From a checkpoint of a small encoder-decoder image transcriber.
Data: trained on analogue clock faces, 97500 training examples, 3.7 epochs.
Rows from block 21 of the image encoder, named by matrix and row number. Each number is 128 + 32 x the weight over its row's rms, rounded and kept within 0 to 255. All counts start at 0. Numbers have three digits each. After the name is the row's rms in percent of the matrix's.
# conv1: bottleneck pointwise conv (encoder.blocks.23.conv1.weight, 64x208x1x1), inputs 104-207
conv1.0 101:137098078065169142139153110147128081187123150102094170112116146106124075143087133114163154142143139217076138146136139116194108151155124145116129204096109126107132136084082135111151170148112117109113105119056125092142156111100126132187155113196064099199137120135120132149115128093084125085094134115083117161105095
conv1.1 101:139141124127160117096143189109146073159118160200110183159193190101172173094042128150107168109167166136117166085116090151138147158126164212104097158141106099143140098147087065108122107141154109142136124145100138131091088149108115185178161086171106156211112099139124098113103182158126093109177165134096113153193147
conv1.2 106:124113150078130134093083187184068140112135070126120127127115128139075121130129146158040104169129134138082168148098129159176179115143107115079122117123119112116062142140124148141157164147130098069125149136188138133145160105149105137165108151154144064124160083181132115107165090106125155113107179124079116138143094
conv1.3 101:166173084140130167124063162116129140140174106104143154068086100172106155090207148114110105160082152156086072087122107014175130112151163120111107142099089108128105106084103093124108126085172103152108132090125114149128094141090148126118115127106159124116121088111157090147133072085153139168125090127145156123105166
conv1.4 093:098144088161139149143113146122111087112116115121200168091140138141112177129175114121085092158164140139093097131146161073154085099179176174104083119136072105124143138140119105120102108104131132167109155147157097117119138110150108122124198093119096103204126089121130147129122159117128113075112119095151130114173175
conv1.5 099:079110125106117084169136143140126132207115155188098126162113122128129173064108076096133149111153112175160165052150172177092137124108105154128047171068114169089148145123186107082076112159135171109065161124121163134163076195125128144151115115181175178127122117103157110118137131114129102088169116134029110113099093
conv1.6 098:136129131088163153097175179107151065134160142156082108086191174106167170115109124145123157123102134151063136095133091077112125147138123248121139158146104082102159078105114076108140067170155136119180092130116161158142095140119109154132162100171136167194133104127154139173183151106116105091080117141134092197121111
conv1.7 100:084121065142104107123143124144136080098124141085095086153158089100096122105067131085160061083090107112109096099160090126130132112110098192091146121104126032106155069073166136147100127119086137174190149153089086125114102173110135159108164155116085137138162174122178123149110172198088119098115127097154141187111098
conv1.8 100:146135144129127160104098099099079179063118068122198112187122157150111144161162162085122131155144100090102119174139163084119132189116103125129163088140106084116123124065104104152136136149166140169120155126093192118132175112114100128198170098122118124113150104127086141162145106149167163168124072091190053193177130
conv1.9 098:117146094093147147137090091111145162118122063160150125083163092147138127109113130112173157189138176106169117136169122086112134118125067123131132125147137121058142145108151118159099087132112173180144143180197141089137109125133126134174167128127136134138133086142141116106161179113186169122111136091135110093149133
conv1.10 101:125123143129111201141140084091149158068135087083150124075130115141119073100110160135082121117090115136114092157122105163101137122093089144149124122065111105111126082186106170178079183137159069075094104097185125145114142171162100131165174157087126137182141120124107106170095090087149128149169165090176113126193117
conv1.11 103:121157149144106143170143137195108150120079146119121197118140156110123055098129099113147135171099150133142117115143137150149056169144128141103095145116101166133116152133123163115116097078090125134089083075129170133170126154091129101057078132113148139073164101145074197103099149106164135111107124168074141112065063
conv1.12 100:156112148062110171129112148150151080132101108115114147169110149112114121153153163124139132183120147138124139104137102070130145206144145075114133158133096085183087098061106129121143140097150102140148114113165191162146153159088134126176130120112061068184098154140141083117215140117102145078085075115108098140043104
conv1.13 104:097135134113068133116134177097136110143124124116102115117128065121173138121085125097109141124136080151110131131121092183090091115057110120160141102131170116126131143181101134155090158084138112099093051126072071112124164100076074144136104150126178138153130165125162107139128094135131113150145183159155103141123157
conv1.14 100:149104100103098127135130076129119145146095123097117120149106099066114121082113106059154088129143084111109117084071154141080141128076105101202112133119163123145122162149130066105166072111085159075122105104093102170157005149112133099137081137132096179135129203062107178147094085124117082068131097105087108190075083
conv1.15 100:117109069138154098216138106116142162086150132098154106127137092099083129135079121085153145136143119084138137132122098209112175166113038102171147108159194147089114141165149134127135078148129144165186144090141100148130139101094176095179104116120106100120168144144160181187096109157131137135112102125135131146140161
conv1.16 098:158109172140119133160098065081099111152107078089110127122124117116134164140019108130166130141099167110094105148099064198116147129076051164167186080158159114089150131147146129149192086133081146098195157146108094097132118170090154110098112155142123090108138132068145132177127093135169146101143185047183185071121157
conv1.17 103:158135112109166123128127136182157149138108102189077078177168131133022140099142139116138158105124123177112066142138144067155114128136097098098146165128135134149168109080142066132144112166147183178070130170184158034083142143153123178181158103172118139156098097124176113128143174083118136103099105120142098134098142
conv1.18 099:187112135128151147138162100127116139141153059108160155135087137119217130128164109135114109191134147129088172096123095087127083163134124126115130134127106086168085098137084177129151182087137074105168123097114126117145163108129102114114121129056086069126116100166090093152171121110156126173076122132108157134115102
conv1.19 100:094123074096093113110140148126118071117127171127131137171137129138104118103116082133125129086078123082104167149159139132112128067137084234100116140154128132068202143114174084111112053103098113129192119102146106125174085172109174145119173172058101151139139104085231128121053158142137120085073133139173133147132142
conv1.20 099:139109094174065100076172182147137112088120166168142146184185100118106067049072073123107068135054125130139129137167104098131142114125137187094074100117096137044135138111156081166119142091096141120114162110104153094118079163137132149098096132123162165090089083085147140101083157086041084074106175187088105132109072
conv1.21 102:193083075112179152134106052109106080181091170173101153171161148159052157107084129095106139132141145179070103125079133103174094108144155145103098187071113146170174092150111097119154129170172134122061136117069119088096149088182131194162127116231094129172123103063119173179120147103094110104109156118120119153095154
conv1.22 101:133134118102135166148150152144115070131087137132083152111072133114144148119133118079096127085057155109078124088167135083149093118141140175089110184108084143105148107094096113132158113113081119103148121148130071139155111176117116137102142116143176110181144137023183130117168162092123123057113158153159120151071118
conv1.23 100:138144095138139089114182157127193147135140186132077066172100122101129140106095087130143163090022135120120146120167087137129096065097129166122071087127105085111106123143166175163118127120113103139129094177115114106142130077105155181074122180087178134099094105119129102075135164111116072050053123153073168077092128
conv1.24 098:163073072078122105117167119137117092159130115058143149125113136125115079094113107156158085147049158169115094135128145150115140095140139175088140158153155143100212179114171062125121048177122144142184159098150154101160090146131148128124129176162173130104109180082171125091071111069162166119077186109125111114095093
conv1.25 097:134134137145169123176142081082149101056103108103090157153200076092129160083130101120144111117129146108133097092146163115136084140134108197156109167115119188138122140115152158135070072093074175124067134114068095148176107169156162157100110058148079159101042124052064181147064161150141118055155110115107187114079066
conv1.26 100:089088093053163166150200130119150111199158147180103090108168095090124148114105131133164174154106139173120155083114066135147141141131124188133087145138131141179139116151113134120098086139091149079134133141102098167177142167133117154140087169161115105151122140143127155118148103101130134147131183097096104138125082
conv1.27 098:185084116119131108127114105088120080158160110116135100105099086096105219194150118080112146175129129115136088142102120062079100104168087136126174111113131114149076097089115183135118121104086125042124177097098123189144137096149122084088105121105120072122143110206092111111186110102097133119065102125113145077100156
conv1.28 100:173119086147142128158097110107073051086128110082126142080100151145158169153057126125119067166109131070164140177116138096105172155137154113133090146155095158126164076148069160119144145111094065151158144098143093138168114120144112139174179138108176099166127132071141080081139137155136148091168154133131149154075158
conv1.29 102:120106104128198122118095155089124190070117110124135175114206080144091096077083140113109135157100213110135090109130128152136146117114128144138109126117121168111157122116138080144128071114092156182138133146147111115130055104034110076137133135105123117093111122028195105132084070184130130102125183115182170122110161
conv1.30 106:136182115177095075146113141130109133118130113110065132104136119181141145146095118103130145148069101084100115156124102130166182131105169114138049125157123154135130155141104100147115085093087097141137123147122077088065117123117137136059137169134114091106123118121154098093164136139066180135163192111162142102126125
conv1.31 098:095097150143089117129139159161158118153125120097098126160105132145094122113035140113092117106045140153111083109124092064192150125156130201097126161127111149132169078101155122127120135150090144161214119138113137150118120105163122143104145142135083106144111112136179077058159132136150153179098202152108175145079107
conv1.32 098:132098152141151172095170174114191114117157141150075126134136151120125112102145119123130127176124156185171110116147133097111137097114106154084059129166082110150103124120113130169110139108175119147133157120169159153106105161103126156106144095050162165156141105114101139140158131079164078105120149131031107130071065
conv1.33 098:148072135084156151110152109133157050128132168122103149151099096151122101100115197103086150088101136096098068096156141115166167160132140160073117150138068109100177085072133095152162126144127142124097150122123219125095100134153078095144165083162131123144081091088175162190132127114107118077120171108112102204146098
conv1.34 100:158090134127102090135125157193093123181167123222124177155222162082095137104109107156179145167080177167142165144154169108167144088118144179052087101143075101061153145109145069131098065103163161110124100137180149126170124115120149148114092154097181158122159124179149076095100163081133114125116114151125170088104075
conv1.35 098:104064137080174136145082137151152155108143128101186119123197084124118095151106127137175107135143120108131164155165118194134137167132090089120132097139153125085078145141180163168140152130087172220166116169124180113106161094045151095108149150095098126085184093167175092171132116128094130096104099102177125122170190
conv1.36 098:123127108117126155144152080075084072133113102150082187156147148115163180130161103108094086076119136142138119074145178120104149124148175169117105179104071148082171088164137139111143109138067130060082113145085113095121098161125142168143137135145161160162127185060139132085047180080133137091103200090138083129106061
conv1.37 101:174097115120119087133113063123123078099130130106105127122143135092142129152119110082071192083136165164098111108124122179069098112164093192153143074063128109144063094140151185140145131099060154114093124154081179154129131109153086164107089106134082136062087135165113125099165151161132061145136129127164115124174105
conv1.38 103:122161095173097123085121120136130135068168105131136090151140155117104115133099189122154000161105119114061111147107166082122133196110110157192204169119113093157122108109099091120114147126141143138127115116102151171115108081142117080153172141116118167189130150150154159095116118112137112151093121159140108161094175
conv1.39 098:091149071108081086116126147165069114088113106131133176078164105111110092172150117106164151160182121121070148158179108180096140110095135119135086182149093060122063144166106146113118150095118065141096099112146120137150128101153126174155088140155123090133087127080120137136145105156074097093142096105135094127111122
conv1.40 100:091101102107150091134179103074155143125151123046124124127109078059130091146080140135136178122157134111083174119112088200126153175100099134173119142120130121158088103165086176156109137155102112133146162132126102169103098152129149106119136142170104177119077157120130126142161120171104103171105114117110157150141126
conv1.41 098:186088088131116161069122075159074122110107113176225179162074137124125117175163165150110100173066168102156100145117184073054091165163133113117154132167119162128187175121074135128143145168121133100123097149192157110196131096132109098103122086110165143111119172180123119097156145066159154182117160141134125092059093
conv1.42 098:101168107111146143121122098059152063135085165102081145133144121152088109151118115105116166107146169103088095100200136111152158101126093199101045186096092158096172089157102103162115092140083165147103161123125130135135085144157139113145185095157140157147084102058139166114130167102112140106137140142086105179162048
conv1.43 100:169148166055078153143079171142090173137134142089123110132147131171144126160232122144178144173138130163168130148132144119169119153127107063103096098128110084138053137113151149165142127025161093108094084174151129135175152090107117135093133187081159123111153094144088072047127135075161114123118040113141155106063141
conv1.44 098:165129181087102190137127145192126150120143108126144099112074132143166133113152149112108096183117134168129127095074124030115124190084115132063136147149079072150096080073076125131148182093181051081159132070131240116095120141122131130149122120105105094096143174174089105144154114091132123135101122116138124186103099
conv1.45 101:152084125118130131107132124135149087129123072109139119045119095097093189130115091141092177143140114092121155124133141094105082148118076164150134101132166097181130070149105135118116117103102118119137119155127120164111144072083098100086168175083123136133149137154161083083132095100118100089078131140159134143151123
conv1.46 100:142051095084123154125098083095092106139118070092151116091099089083173190125168074074093169155120164117139136105113170089109054125133116178168130119061126096134120086117081147101139128151094110074126099133108078121157169110098157085099112172094131077153131146189148086114152097091176092094122129118175119124132110
conv1.47 100:152080166077202131134180079131139155141086151184127095102181080084115127087067145104123137136120172139184106085091143030106102104115085069171159149074125113145053094079102103122119110143118127134131118131154116186163084163151156161118134118123090187125108125123057099184113086095099094085066068066071106117105091
conv1.48 103:120168127133098132127082157140148129082191133088103149136068145161148111099085142077099099073133123134125080122125162157155154084090167194103130154129117163098114100058123096093102105160144154118146131134104056144038113122143127075156185060131128148142085114102150137102160133110172165106158183131128142151130110
conv1.49 099:140143174143108158121169148178159116083162103196119138155170137102116186098146125102137144077102100166142127113124135138134148106135131076093174071165126068138115107077151134169142125062145173124095125158162141141124175135137117159119107124132109123154128091191076062085156145074094126059172119141122101113086133
conv1.50 101:162143114128125096087174140086099109174116085137177122142086141111128132166158091147163133155135105115111194129049066119163132147142118114108094123098129113176120090140127124131101118076138116111171127107125186088143149104110100114076081197127122095128144099159101101110130120115136140138072121150139141085140143
conv1.51 101:157137114123136172119129096133132118144096127179087127125176177072141180114172100112111157165122123215123073142166088060199092111132112108122152139110139115151143135100171105154123104107117119136100105152093104092105144133113112195137127145169077024153138094130078160135132199128132147074124120105124057134074108
conv1.52 103:124110127087178060182122160184137130181151151131099105141154110135115069056121099153201150197117139158044104119116130197144094122114162108161124102149129119124127160133147166137127127104109126147172134109161151099165137110107161131135073131098145126107158150148116149144095073167124100112081053074132136111118135
conv1.53 100:176108098156110119068162138100161079110143136148107155166109117105153096142169096152137143168111132109116206117093138155165184129166167156102132121145143132116174145151115109117120099121136127110133114135152161097152121114131074116059050128135204153077101122141126115001113138081124151098105126141071095067097120
conv1.54 101:181112119113125076089188141091082113157110109104109111106112065093151154133105101141157098144103131134082118174115124151127084112128149133120136095152107091139119140174148115135116079116059109148149092153097096099118119113144103132096114168087209128134168154107124102102138108162093113109092130119138143120111172
conv1.55 096:144149116111134070109149080113169171074129109132143106145100128054136126153098098060078083073143104105127125142120138080130147099099056079167133102153142156070155141068122136090118099158116155145105160131138123061101100124098158131151142060119076168134060157095115181149089119123126129103139055130116130100077097
conv1.56 100:093179124146094105092144086097148123164160136103120144113150129036148111136181099135162081141152141130087150178122070144145170108147120115133134122121113074165112104168147128128115142092143101129125134116122153089132108127138104160121121135153106111168098151080083119060103147078170152211180134099135144116123132
conv1.57 099:096136104094112091128146077081151164107119112145113136180152062092169088135100104090100116068134113133121157115151180131154158122099103089147088133123166191112128158106127130105069078135137159112091149113111117109125038195146178117102126087169100217115040114051120206143084131103128086127183115148103156157124078
conv1.58 101:071150054133134106136135096135119083114109127098107135136152126100156086152093115108138128120151117133122084122163103192147117067076075134130153160114147073026141103161189086133165104146089173176172159147129188087079153139125162128126136154137100152133113128101172135168048109140097138147183170113180105118179098
conv1.59 098:124093116113149189116164148176112157163117145154156131139134146133148085129145165129108075168118119162084170126082093092155105153100146152129130082138119127204090130157106165056148147135129081115180102078124164136140140086100127116154112140147107116134158163164064128121148084119109104153058127121121161131071119
conv1.60 100:165153129169067102135126160121099086093120139121132199157099131134122105172137124154158112192085187076114162147073107116121103160153161138108135100154169138099136167181088134075154125061151094077112136077112130112137097119071103122050040144116161141051095077085089150133099083120134138087136135142065181103084095
conv1.61 100:115134095152118125123111097125073072132067127165080095158138117149086172140113163154145143137129147124123113116114095137162139097119096154084071160099083094051118134139098162166154122134141135158084146125107117109050129163147135179120160127130129087115084112145110081057138186093085141079074164127095132164143065
conv1.62 099:192136069139154111106163152112116142124091119098144139093133086119067106111158108175176093151136137126126132130149117115125131142150111092100123101107120152158069157130077152147166123148122062145148167094163155145118118117110177072093142152099161115070164138090151122121177087127143162118106159158116158131119142
conv1.63 100:130177166166106121157074220103078168102113095125115173110170138100161141082171134122112145168101172134151106096167078119121157164116112137113142058139104129083073139146206205154149114101155156147145113176194179095141103127075079147107068165069163096088165038148117068096116146126123159116063116126131189112170102